From a checkpoint of a small spectrogram enhancement model.
Model: log mel input, arch unet, activation silu, widths [48, 96, 96].
Data: trained on single English nouns, adjectives and verbs, spoken by a formant synthesiser in many voices, 15.1 epochs.
Rows from block 5 of a small spectrogram enhancement model, named by matrix and row number. Rows with one number belong to one channel. Each number is 128 + 32 x the weight over its row's rms, rounded and kept within 0 to 255. All counts start at 0. Numbers have three digits each.
After each channel's rows are labels from the 100 clips, of 14976, where the channel reaches its highest value: "band" is the frequency band that holds the peak. Only what is clearly more common there than usual is listed. The data: single English nouns, adjectives and verbs, spoken by a formant synthesiser in many voices. In brackets: how many of the 100, against the usual share in percent.
# convs0: first 3x3 conv (model.mid.2.convs.0.weight, 96x96x3x3, each kernel summed), inputs 0-95
# convs1: second 3x3 conv (model.mid.2.convs.1.weight, 96x96x3x3, transposed, each kernel summed), outputs 0-95

convs0.64:130103130146117116162144079191124122156120099126124093105125147036151142136135144147144132154112148130150132110128140159151039127087133154118146079099111179132055203062129129131150104141169142130096100083184208134106109127119176106138139053132118136118096168103119168144070112112116099182
convs1.64:135153164103120162129195093174099096110111166171215154141110138137115123126157159170118136134137093168124174136106182089116140102117196125106151179163109108094093149090149150091122153179096094112150128153097127107126095115135141139169089119142148179212113095070198120129159136165076139173
band: 2000 to 4000 Hz (58 vs 25)

convs0.19:109104087115132120111188138076081110113108101113137144120120115100158077218102104124150191062130081133165149076142237083088130139109127114102149117117166129104112188124103181127116098115155100133125097098118148143101133100087098110103124127208101089182098113127122091136106104094152118121
convs1.19:125155111100154167124082097134135148114170131139123066125109119104074120027140156110085095150142127162090076112105028141136123104157090113135092092138095143159140081142149100118111105125128155122098157129109085083166099108128105137097103118055084092045153096124072155153117116142095110092
band: 2000 to 4000 Hz (86 vs 25)

convs0.58:178113125169142134145121062145101128170154128097128132081151128090115161091137114175146078139141151148135148102098118137160051116088160124124120069089110121141108146139115109153161000129113164098099126116162177165156085148115138116145166171122108082099117204124086112160117138083141121147
convs1.58:121197157154111186097158094149087157130149193173161133141095140085138138170124178159085109154155087158086128098103179102172087084096148059093173164088116133141106154101136131110099100151075082133163153112088131107146102124121151143147122112118118132191070145091157135148157136194077140152
band: 4000 to 8000 Hz (60 vs 25)

convs0.46:129119108126112127125139131082173115037162162112101101101062165120071066109124103099133116070157201125133143146145102108162101152190039134081166173155117137147123148188174111130128195158199135140088126163134133136104150143118149099100109083130101154143143144135109128107097124153134089139
convs1.46:138168132121114140132102092126080180166156146152199136109125144193099166143111146125122119172126058155103137096103126136126133188088160146148087175145130124121159108101153104141123079169088121087154061154110111140154125124094092181088109199121110128086143094200194120151164198129137112160
band: 1000 to 2000 Hz (77 vs 12.5)

convs0.44:113106158167015137154109068165072132140124144118160174115133147172132143120121175208141097115107083131098117154088156157111098106110197156122122163102109117050129101110121130121101057136104206145115110124153158116113131087133132114134127131115152174145140075152145145113140146122085197150
convs1.44:180117153129154155159089161115185140151132057090097098104138124096150075115111069063115119076133189116131113167179112133107140116185056116131170111096142176176098110156090139130162144098173131188133174111196149148128152145162157109132157099086130122119169142134086134193107110116129107125
band: 1000 to 2000 Hz (49 vs 12.5); 500 to 1000 Hz (48 vs 12.5)

convs0.95:078121113119123140163082127125130131089122133169091109071121096097178098019113130132147134103128149136153164143198017132140127101183140115176106147151156157148115171152154126159141160195127124122202114163096137111124152128093181158078097125078135094111141125137160161150119155152121135140
convs1.95:120125096101170171115098138158107153084159133162132081124124089078109150127165174173083092173148111166064071113115117119167168065126094118168107086135076129154162080138147125108104079162114156130092176169094078096181127074120093167103096135089097087112158138151116181128109114165127114090
band: 500 to 1000 Hz (48 vs 12.5)

convs0.18:107111101107121117096190140092083113111104109113142146107110114105163084220103096118138188062131082122163142086145243089101122130113109118114157123114139128098092191108087166119114104117146089125133088093125142133081122092093103109099119104214111087183105126124130095142119109101154110114
convs1.18:118150112105153161133072093139138151118168131137123071128116114098074119020140153110087093149149134162091087111108027145133118100158091102141098090139096144163140090155151104122112111122125154126094158134113086081165102104126106134104106121052078091050154095129079154162110120135089111106
band: 2000 to 4000 Hz (81 vs 25)

convs0.69:189067103139110127091192128114109069125104093081141153124165154103167111201098080145151169122119105087170135108133201126113105153090125107102181085138170129122079200126087164126136109109153149167115141109148157128097125114107120120083192089154099096160079146122105084159101101088113097106
convs1.69:108133137096156142159071064134102146120164121162168100090109100140093087027100168105080115165147134177095103128131046137142130101158129150146102113179084135141125083147172121136137125158114134096125159144106077068161120096132138141094093123071101112073157073122152155160121140149053116125
band: 2000 to 4000 Hz (81 vs 25)

convs0.6:101135110071134123087093100128101148169097095175112072158134119150148089148139127121135066147128147110147119096119160147105134099140086136159084058081139133128161189178057137147110180153160177121126221159158131125146102103168115132173143116089161057139156132060171131131154094161129142142
convs1.6:151118103093119166100190122196132082063092147157180128181106148117123168126179130194185174112126115149141114150139140147092116121168148104126137068226113134115156185166119159089088142141157146141099121201122131100145069099124125146130094135171153123161138122112137169106148105095142080143
band: 1000 to 2000 Hz (79 vs 12.5)

convs0.3:163122115125129118125123110084116089132078139143128131131183154123148118012142055133164106078098151063172183140124097153109127179111163123108127126156159130139138223138107099135122134133153141114122075085156159134084102143088130112115131118107108138046083118159100112204081125128122122120
convs1.3:103148134101185170137137068135106166097168118167151121106088099130093093121117181118072162167169128175075061130132135156170127068157099142154126082152089137196144078174165159132127101156138160112112180164099073071169098092166141138088093119142106111143148106142158167140087129147125133093
band: 2000 to 4000 Hz (62 vs 25)

convs0.10:117134121088148140097065185098157154087160064160135139160129072112150081082139102104149136091145029166119131131173059095095141131187098069189141119190176094179127110152139139107147148127084077148147128168116156120124170154107098142150140117145130124115157093097154115150163147132129117154
convs1.10:119197086148122096114150146121130196197136101144098085146129108116140151167065169079127156140186102128130061083099193090145152166110112151145150107043121169151080109108118126169138107127111084121111124125128117147137115155110103147083111152124078038088121158147106155117127156139177111102
band: 250 to 500 Hz (95 vs 12.5)

convs0.82:145116091132125124116117112100090069106064132149099106103173097089167105031140052147154102069090111072158174130161102129141114148107141119144122135171130145131115186122090098133132150175141119088188099148131123114097106110082145151091122115067110107048081116145140124197092118123116105124
convs1.82:121142135096180176139139068148120169086170115168156115123098100121084086108130166124079163159165135182077071139118132164152141066153097141161134081155080136186158092185166163131134097153141177124092178161109073076166099092155140148101091139130103116129168099147149172153092132140116133089
band: 2000 to 4000 Hz (84 vs 25)

convs0.73:160130121124131133150119122100122099128079152131134131137171168130137125000147069128171119071099163084165181153109085162097146172100152114091120148150165123124150225145127122129119147113148151113111054069152163140103111146081129124111130138111114139047125115171095113185102139133119125126
convs1.73:113158122097180167128130086141110165096171112170149102122104093119097100118114171115069128167170128174066064132132132159168147069151082147165128080145087135188150064159155151127133101157130157125103182164103067079171108086177130152085097119119099113118156109149144167140082116165120124088
band: 2000 to 4000 Hz (71 vs 25)

convs0.50:096157132138140062148114159136139120093112065159052103138150120100113135103167170092155162142153135177141115114136069099142077121214092117194137097107129139179086136150076111124175111113146120164141108131153147129110111104142194165116145094116120136142140133026115120175086084180113132128
convs1.50:127137082131086113081152132122094158159102165144160144129122149144098192174142173137163152155109070143158113080066192094141110174098170116121083105138119146094122151070151092093084116158065092089106097129071117125145082152078090133110088172155131075132094122129141154088167173154145111090
band: 250 to 500 Hz (81 vs 12.5)

convs0.60:123135095115093165082125131133109079112153135180138154129092232101168155090160070145150109112105142105131144118140117092127157080140107134173171158136089153111133207104125113132092159197087100124179122128121126134135103115108173145063141128122101084116118101138154181107112198135089046126
convs1.60:043136175129164053096061104147096146106113122147132155090161040152158121159107156150095083168147155116123138139125134172166097135127123146196111190137086087156104096133145058140123179156097137127178144149088091112107142098142130117123134104147174126138139140162202130114146094123117169144
band: 2000 to 4000 Hz (57 vs 25); 1000 to 2000 Hz (34 vs 12.5)

convs0.24:164164162183032171144178062161126106126117175155099107166150180165121139174158163161156131114115106087130119075136166112154171113100153124104110172147157121106142089113143134143130083161112158137145122103128164164119163176176139124133166106129110138148052128066078118116113197120094153157
convs1.24:097151130145127123065070165126170154159121113080102077100142078078156121099118109068098073104107169102119095145129089153155069115135075127144143173063109123166067092121086052092108137103117085166152164103114120124129140138137152095123153083068128098091139173142097135143154071116125135105
band: 250 to 500 Hz (41 vs 12.5)

convs0.74:104132117096144164179121145104100040201126120123094144119166145189141079105138117145071114158096140118108120060099116090158091134198130194162105058094148124080129150101111137077124102130159140138117166144148135102127087171152155134108132212127149109156114149144115083115142095070135148154
convs1.74:122140137170095189111169112163125083100149168180097172113104166082113120089168154217100162167123113131129118121139109166135075098073119074088155108165134141166136210169140148139109089119128153108111116147096128088126123130108207119167168145138151147160091087132123151155153077138066127146
band: 500 to 1000 Hz (87 vs 12.5)

convs0.15:136178143157065135142146127136129124113156153163124039168086161141157134083136123130119133088092147169090147145101110147110158115113111057115136169125111164170115157129093129176142089120142179153069087093128105177142157136125117140170183155118128146097140113032137149072191181160110172117
convs1.15:133158130084150106063116146159161132139080107090159115115187102199103166176170083079159110089082146126155098170074166157126145172117098195182082134125118099131115059100129073089115167139113136129123110139113110131125117129144113111097101151137171133087179134173145137108151093089185121078
band: 250 to 500 Hz (91 vs 12.5)

convs0.22:112162098114180084148104161145155163092119138138086102088110147106117107120190136110085122147156149119134156146156101103175043160190101106108183106107075126188078156109094137102134116143226096138142153120165153151086099145101150105138120083138106114143119192087131082149087102142179102117
convs1.22:159162133103084148144127132148128130151117124154165120160143173206076173143181115152150143130094063139134109114096116161107125195097137143154082108187132152100169158114153107115126096172123151090134044115132117151155124123095076184109079188116141132076139073144172152131174190081138109136
band: 1000 to 2000 Hz (83 vs 12.5)

convs0.42:118119097114127116088195142079082124108122107121132165110123128106166073201101089119160185076144079117180165087153233090105126141123135118112176115129150125129093212125087173114106105119154094158131125104120146126089117099090115101103139122214105086181102117138127102146110113123144127109
convs1.42:117152123106156158138080086144126156115157115148144081122111112105082104020133161106073106152151131166092076114114029151130120106165098117141091098152086150167137075153147114126132106128128151115102163137109078078162106107143126141097107124053101096053161083128097160160121122136081112106
band: 4000 to 8000 Hz (52 vs 25)

convs0.26:136152083129102114071162176131104045121147149164086101108134104107120113119147100120141144103097088114134147107126134096130191147088114086127119131148081143170123178129123094183158121133107074121134072100066115157143139161096104169121140132122057040090132149116103119150135154103138021154
convs1.26:123099169114173089089098130134143170112116099116157151093148077147110109134131111079148139114094199127144104199111147189149106112189134139158099129129111113168123062165127076110131177105108154162135156146134109105093091133137135104111135157176205116141195124192168125128181097113127135040
band: 250 to 500 Hz (74 vs 12.5)

convs0.61:137113107134135124140115105105108099123078139142127127119160119118164122000136069140173118081095141078173193146155072134129124159106159117133113125157151140126134219132123104125121155172141123093167071138150165130100109128080147152117116134101120127046091115153138129190087149142114126129
convs1.61:119158122096181178137143080142118168096177122166149095124101100112091092111117172111072149160170123177072060123122128154153141070151087140155134076143086145190152080167157159129131095150141164123089178154104075077177094092169132142087096116118089107121154104138137167150078125155122125090
band: 2000 to 4000 Hz (86 vs 25)

convs0.0:147202120113136195143128133127140160073121163096155055142139157107101109040131139064132153077159135206119123147111077094107147120140070060103159147123142120159125187121171136152146158112141170139108121151149139150098111139134112091127135101107102103094161138125087124170173204085121143114
convs1.0:107201128103155155096106148150105189149142127141155072118123092112126156155129172085068083148162108164083056090111150120165152109124083149172103121077082138171089053096124092119120073166094093133123148145097086120168131111140114151079105131090112088095150151172133175132119137175144121085
band: 250 to 500 Hz (100 vs 12.5)

convs0.13:121136105121108152168144123163100124175083131114161131138052125094123179162109179070125122124106088111118093148125121122136116120136150160076085178082103172134117109100145188177083134109183128131100139099080165139108144144150147077182102135095117047139111109063122112116137190101069180089
convs1.13:168113119086153152105124136118181088098132132087175098103212138198077144120206059130177093083072131148169173156087128114091155139118130182121101148157146066069169107117150075114130157149121166132134135110140150128130140124106089133154094165103119164091173099148129113154133118090113141093
band: 500 to 1000 Hz (94 vs 12.5)

convs0.1:163113123115173108147138098126128131137155099112119108114142162092147120141151135178108119159167182151137134119101155115164088127063153106106179094079079120171084162129131175134152031122171169049094136076184153146119108141097101111150097151157118131102120211120114110159117118078149057107
convs1.1:120187140123093168094145085131080134136139180176153141148113166171095160146155175170103143176112052162106120065087156120163085133070174117092112158152122129125117161086174107112094088167088102071145089096082116098158104125094108131122091158125111130130065099094171131132179162148115130151
band: 2000 to 4000 Hz (54 vs 25)

convs0.25:149119109141136124131112111106166129157121127124126151142155160118139131000146062134184130099110165088187198150122077143133155177110173122117135122129165119129153243143143106118125140124139142127120078084163179151103117142086135138136126149138101123056122130176104129182095153138120128135
convs1.25:110157122099180176131140085143097174105161114170154110107087095114102098122114180113066149171174113176077061113136146140166136075153098145151124080148086145193136079158159162122130083160127135118112179167095074078172098096162141149079097124130102101132150108142153171152091130165118115090
band: 2000 to 4000 Hz (80 vs 25)

convs0.37:161102160131158107153106072136174130143072132156124124171104153087092137138130139104153118101147155126148155107123128176162059102153048148072111178066141173167122124133170090180139124134067135162091105165121177137056118142170145105183118150120096152124109140099089153142109147113118169205
convs1.37:136135109110142121109142163117098168115130191110187076156160124117144164192118131088143058105114135140111162132092183058162176122138163126140112168068113065077136058075120109102124158155084088163123141124104130156137108105126077155107114111125119143184152170143138099106125127201157147074
band: 500 to 1000 Hz (38 vs 12.5)

convs0.30:155133169119191112081113140178091153126110107184180155081164143111144152136176156115120110209173150117082086155116106155122146105118201083097105112096124121212101123116110101118124074104142173174099142135149169124124125105145115063178086111164136173089103144138122157123129163181145150096
convs1.30:139158112125106123130139076086111103167121128114133134095124182197095144153151118114165209132109075136162144082082177092110108179098139131088102158141163133095115160092156093155113127139115094083168069076119166156124120191092103113147102147157092097086069101104145107121146191085152093176
band: 500 to 1000 Hz (40 vs 12.5); 1000 to 2000 Hz (36 vs 12.5)

convs0.7:117124132170019102126096066171074110173116129122139176130120153134135147121120168183150072105102073114112140146102152152099102085070176156114141140117103114054123188105132107151116029145096164150129086099132143084123136097137152153125157136097116144108105087140142119125108106122085159169
convs1.7:159072157107196110134108146125186122102119047094130122087166094135126069137131074070133128087129194122156139201154148139127156119187097162153154118135125117153124076155118146113162194118181170169129195147183123129104148129165142110135126110142167152145197131129136134163114092111135137092
band: 1000 to 2000 Hz (86 vs 12.5)

convs0.75:150121104137132126139115124108164135155121132123128152140150169116143134000148065133177133091111163084183194152119076149128157181107164118108136128123171120135150246156144119121126137117140144132110079080154178149107121145083136144128135151142102126054139133184096128177099157135121132138
convs1.75:110155122098181172130136089143097171100165115171153110108093094116102103122113183126062135174172110174076062116137139140171141071149101144158120078150085142187143074154160152122128091162120144116110182166095070077172100089164135153078097122123105109131148109145152169152095125172114113088
band: 4000 to 8000 Hz (53 vs 25)

convs0.40:154125100170078119144158054184068112177125160167108173089144141133121139105167184237171103150133101085144110105106171113124126137146174159107131155109132132080131090096167125132111092151114133152091105141143166112084091118082124112139143144115119088141113074147099181142158125133087172194
convs1.40:152174170163139173114116178191143153160121126120132109146104126026156116147118112130070089110169153098113129163156134118161120101163104083107181176066135147171074148141094132088125133115126100180162184123147160141100124140137179132146167111106153134175173180116127141180150096196103120151
band: 1000 to 2000 Hz (38 vs 12.5)

convs0.56:140070122144125098157145062150096156158117116110103086092160099091131118120135120132130153106095139183136118065120118115142033122054122154117111075099120186165048173113138098153158075141140146111115075093160180103156094141104159085177126131146119125125114170123112187167090108091139112150
convs1.56:120159165145141188109171099167114118075153190158196130124097144108116145143189147210115128144148100163101148129117156096166115076118175078079149162140130101110137145134149138108096137144108134141180138146088156113126101124103134142203109143146128155233113129083175140132165118170079170133
band: 2000 to 4000 Hz (74 vs 25)

convs0.94:133140114154140085099132099188142134165102080163105121140123076074115141156115126143143134122133173083145133146101148158119065162151111153107153203080106155126083089167138036161123150148104100110107059089095151116082132097122138107215147150160107139136138170158108108107119102097140107209
convs1.94:121148101114133144116184144112123109120170207137140071191155154133112174145142122148122060135133086139075136089077142043146172121084166116108141159076120060075157096071115127109121133135111129125136111121095121144161117091122057167145118129100071169151094148082105095085114113154146158115
band: 4000 to 8000 Hz (68 vs 25)

convs0.71:099113116107116112102187141097064116113096110106157142119101108114148090236110098116132176065131088121150130095134255093095122126105109122116133123107140124099104169108100166110106102116129081122134075085115126135093133097111095114093115110211136089191120126116143098125128113089160106118
convs1.71:123150110107149161131071101137144153123167137133109071128119117089075121022134149111088091144152141158091085111106025143135118101155079097133103094126099146166142093157144093115106112119138161132093158130114094089164108107125104129106110115051077090049151106125067151159100122137093116105
band: 2000 to 4000 Hz (73 vs 25)

convs0.45:167152084104127135089157144069085033125055129145116083112217112107141081084113089140138129105106120097149146121142162156103123161142124123136149122165148117140128171133099118152142121112157151135149120101132115086100104095110107122080137103097079095063082111155080107211087057105124104118
convs1.45:106122149102177146125144065152097163098145095169175160092084090152102077118124176128097195171154123173122110148137168168148122083165143159158117089173089156177136112176177148129138111165106152095114164158093079072152097100132166132095091147181147120157161084138181173145124135145103128083
band: 500 to 1000 Hz (85 vs 12.5)

convs0.31:163166079102132150090153171066108092111083141145122069094182133105129080073109121094121149118117137157152136116145159141105122146156113116123149118160124104137139181128150134170145125087158165164119104097126103072110099087112111114076127085093067071066101105160068104206095071097118104086
convs1.31:090142133111173157102121096165084184105137106169186140084088079127109111132153184136092165176150114177115099124129170155159111089149134149170091110162083145165127096160174099129136091174077129100145161166080078082158118108121171147098095159158149104144160101158186188143148133164105116079
band: 500 to 1000 Hz (59 vs 12.5)

convs0.17:111149167147119137114113141116128168132144123168080152122101170145148103121134111094133129115144081151116133215097125121092117180129219107120147132161127079160141065160110171131117092108079123092125103132105133183198088088103068106114143149157176149154174088086179146117182187072116117112
convs1.17:142150109154086184078120136102097123184128185104051141152131158100113183156121132162130103141087097104107107050104136106169074121071106071076139141059173155150116149089117097110081078089096112135118138096120158131127105153099116109126161147112097104122060159137068100125161100136152133120
band: 0 to 250 Hz (51 vs 12.5)

convs0.57:126103185167110118142146118117097117126116123121140150166051147175171142172138108161090136098112116086051073124176150096123112077134137109125115126087150133108115060126090121102093119177103078110174094126134154171093153152158141127142147117157182172174081158109154085040132181104157127160
convs1.57:108141093113154144099065141166112179122144101151138100095111094051106137048117165120095102163173130154108100123132068135164122096177093102158117096134085157163105111159139095121112105149093117150114166173111094095154105099078128162092105139067099058060169136155129168160131113152095083104
band: 500 to 1000 Hz (44 vs 12.5)

convs0.93:116117141174066127119095101193065127169139113109128150118093116117150109126094146208150077104154078121086135147079146127094088102098204141102112160074103122078149101121132136142116065105067171079076150116108206146132136102121170130160108149118139120154146091116113124125137149089106158187
convs1.93:171109143122160194140138115102187114133109118086112082141125178103128086106120070082111153062133183108131115138153106104107111120159057090097185095099139177156120161155112158119134188086187119169123159090169154155153109156169166098174142097112122140169106141050089133168097108118130131125
band: 500 to 1000 Hz (73 vs 12.5)

convs0.62:184174102146060134088179080102099071102132150171094112125167166111146108117131121132163113093108079092143147125111174133128161133068141137161140123169124117099124228123092107138132112165141172131140102092129089093135131090147131155076125077112063105089066146137094128183073103108127096139
convs1.62:097102151115185117102151096166132129097106083148162158090127068144125063107152143110126186132143175151173141187126179177123092116173144174160125125175096112155112114177158118122154162128117143095129177151102087077109115116135198098127110115184188128160164092095193166127157085102114133100
band: 250 to 500 Hz (59 vs 12.5)

convs0.85:151137122127104145137122053154117084122098114170188143172133189144076160135203133149148062127090131108109125131073169138062115094139099187087118205140161069081136144118138157192089097138157150136074122126119131091103147135151109103128136138144103146083094054148113144095127122106109135139
convs1.85:084175132120182085096066109125142153128179143094136108090170109182100135129126090112107072137133154130098131128102087114172155166103104159141101217089127031134156048128157064158112193135129150126179110117113132138109172132117091114147137153129093135094163153170158102112123112131149164132
band: 1000 to 2000 Hz (66 vs 12.5)

convs0.21:148089168133134108123150137135074134208120055133171147160142099169188132112102122088168136136120063138122156104088163110098108101074115196127085132139097151150108136071110154116139068116092126083082164161104116161144121123132165142201115152091153131147162159058120118140141141115140071179
convs1.21:213070129106153177144166151137163088070130114089120119132086179088107119113158074138147136081126149114104103203143109144122157078191101079097147070152142121130181124160101178070108149088198171163124152164159141129105099125146121147151129130145162155146175143123097128117121104110130096082
band: 500 to 1000 Hz (56 vs 12.5); 1000 to 2000 Hz (42 vs 12.5)

convs0.80:152123075140137154166095120084139126136115117156103118102142126112152119082103141142099120129152150189149179105153092117121083057115092119176148166111088143140114179189152141175155084187131128116202127170095137101126148171098204144141129220109098102115129138191132121177117115102078111094
convs1.80:143127083115154164091129189134105159078169162151101069142149102083113174162168169150118085159101119154089081115106140115177164094133129111150089089100106111129168058121132114108100083126104154138092162144091095112169124091115087153092113150107113094126162151166079164118136090193143131038
band: 2000 to 4000 Hz (66 vs 25)

convs0.47:099139115198064125103107110168090080148128090100147155110087147104155125146111143187134106094160053137069118181131141124039082077055161111133104149109113135139139119179158155165125049120083133128093117129091150146139147101100183152160170155119112095134114111136106145115120136091104116167
convs1.47:090093138125169113107111179085198140082124143088098055115192116113136124138158069084134095068105188113152127120116111100135108128150072109148133085089125106104137104120098083125130212103152150162145161108134138170131143142151123088175139093107151136159102153072101132134103074154119185067
band: 500 to 1000 Hz (82 vs 12.5)

convs0.23:132123146176091114161109125119078129095128125168136114155124205118121142120157113123119104131104128124090127120095109150124120083102110125161140116069096181102109182200113144161136027137148185164084093098166094092082111099168192140150187162124126195111098094150136168122094125158095148089
convs1.23:094122133134164050077100136088107125111100109126154143077177078184147129183153149118161154162087108138199165094106207128141074181131134156150094165163118144123083132078139051120106187140093112102167149116083116113122114153126120058143119102174134109129085118129153130151155121156143153127
band: 1000 to 2000 Hz (35 vs 12.5); 500 to 1000 Hz (30 vs 12.5)

convs0.68:091173135097187097151101155147156153103099085165094120121166133112102116124165153124064161172160116152118119093118114149165051119187119098145189093129095153177082150083064139098158114084175067163138143101165148145097120115125168103165143116139124130142109194115121069145086110175158111146
convs1.68:134169105108078145109137114139100132161106154160160135142130158178081188153178148150159148150095055140137118090071150131122102181072148138141082119169126148100148169086164088109110096176085105071130055109094117134159105136085094163110079175125122109080089089134160151115164175098137094139
band: 500 to 1000 Hz (79 vs 12.5)

convs0.86:117079085132112144110107094125116095132124124160134118045127124030152128115132117131144119117098119151150154089165113143130064111114119117123119069132117182160084169081106094163128092181137122160155111096142194128146080115067168106113149071096104063114072153094140159146055148136102100137
convs1.86:106135140083143126109130095169100100081117169158193140123178077168095153115208149199132102149093108176120149125086145120147166117099173160155084167187088078099128118123177105110103151182092153101143132150090098098138113093107084146161067152136130147160150094139188150120167124122101159131
band: 1000 to 2000 Hz (56 vs 12.5)

convs0.38:165175063145145157093154191121131058060127153195111108090139127089110108109104125090151169105129180156149152126154146111124168136129071130103155161139120131148102198135166150208145138140137130135098089119113113132130146102102158130095137098154052050107108132117110106176106142111102061130
convs1.38:094141162122170092096114132124126181134138120117166131098183080188094142144129112062144125125102157144148128158086149168129113183137148172169073151110121078138142056128133051144146148128089153115165111147100105126108138124131095116114132182157187148128175115175193123123177093124135169038
band: 1000 to 2000 Hz (80 vs 12.5)

convs0.81:096096106131070045103151019144090141175095110158082111151124162155124171120193164154161083128113080105127099093098107146151119128134179163110109149142087099099146112116142107113093108132140131146110114160146130106167090103101118147140130099131090091104094096051133223124125149102112139133
convs1.81:143095143112166141076114143173121115098121150105152141129126083105142141199171120153154113129096152107146174167122182093188134079163162131114128181127146073110136106137152113082096179115107116158164188147125166111095081131111132127138127127197168130215188193127179120132181100163152138104
band: 1000 to 2000 Hz (59 vs 12.5)

convs0.4:133114093144085122105168128132121115115122125130175178110092119099134154205103101107158186069132148126130126136157198123121108087099089128096145164139160143092095172173161155146092176141111089180117061105097166121092159080089121106116127053213103097173107155160121102095116130110142097148
convs1.4:118151107112149148147070098112138147118179149128119060130166114127089123025131150089090065151138135164092100094095026115127142113126098125136095108129097123136148071124139091147123119117123162120114153111115091096165128107141081126107112107049067097051135097113075142148088122146098149107
band: 2000 to 4000 Hz (70 vs 25)

convs0.36:119116106148132135128107104120105098109079141155119128103137107102170136000147057147165122076084131073165182141168064131155120139113152108154119132153126143126129205132116104126122155193128112081196079158133151122097105123093159159105115124099124115063085131142156134177093157128115113131
convs1.36:113146124098182176145121091142113168087171118168148096124106096104100096109123171122071142160169134179069061127127118153161145064150089136170132081147081139184151079175156156133138088157141170131101181163112069086173116089164136159094093118104098107125162108143140171151085126154118129092
band: 2000 to 4000 Hz (85 vs 25)

convs0.91:181145124147089110084134041075113165192111145181149163139163114134137103104113198172180119115107039143135103098103159149129124135089177172132141153148148118087146122108141178100082151138100172143129191091120131116128090096132107140171094117110115106152121120128136142134177203144139188141
convs1.91:146122176157116180150117170173166136167105101121099100155130143075156094121137080126103149078148175071152115168164087186134097156168096121161155105129136183130121186193108152107163151131169172122150126111152150150124160141160202125131164112116203151173180124099153167182149097101113120130
band: 250 to 500 Hz (50 vs 12.5)

convs0.79:085160108119068087093122108119104126115094111091170140128092151126152122125174147111133168128051171161137157155113058131174132111158136116103107104190087119116182168127108104120124107136230131120164112081108150132106146156151096119070164082098105115090088134054164132117093182165115131104
convs1.79:136192152146139083078130088172123071119101087159128173156124137189103147147159129195105126171120077121115109152119126172134090183078120152119129178178109141169124147112133104057065165123152142100172136130103099085116097132139117097171111147132131124087110115113171155092171112114150141223
band: 500 to 1000 Hz (33 vs 12.5)

convs0.53:129143115100125199157139169051147123130123126132078116154110124138133080136174121030144140121118066126108100143142087118132135161119115115155080156183176102189128112142115198061113128095132122163170135158071094133162158166092078135084139110148153110129167097100170120171183155117129117103
convs1.53:108146075167120116086126128089163157131189137155046103106168090129103160119120162141147159164118126147157077078093130129163109127068116116136115061080126170144145131156151075184117114102087185099114134121110110121156133147087123085110121177115102047100093097140076157116126101142095162064
band: 2000 to 4000 Hz (87 vs 25)

convs0.12:165173068131087157083185130110102064141130141152127095127151153091138140112100096111140141107117126110134129108116164113137165129055093093134142090164107156159112234107081128142128110150138161139114106102102084098148113090101136147062134087134050057072092148134089144159114117115121069148
convs1.12:082151158107180073089129108171123128121096113127175155093164070190101108109163127106122139129122176148161131183098149182131125158139143198173085163154092088150109069142142074125154175137105149097150139148095086099109136123139154102126115145164187144121176083145198156113166086100122153088
band: 250 to 500 Hz (94 vs 12.5)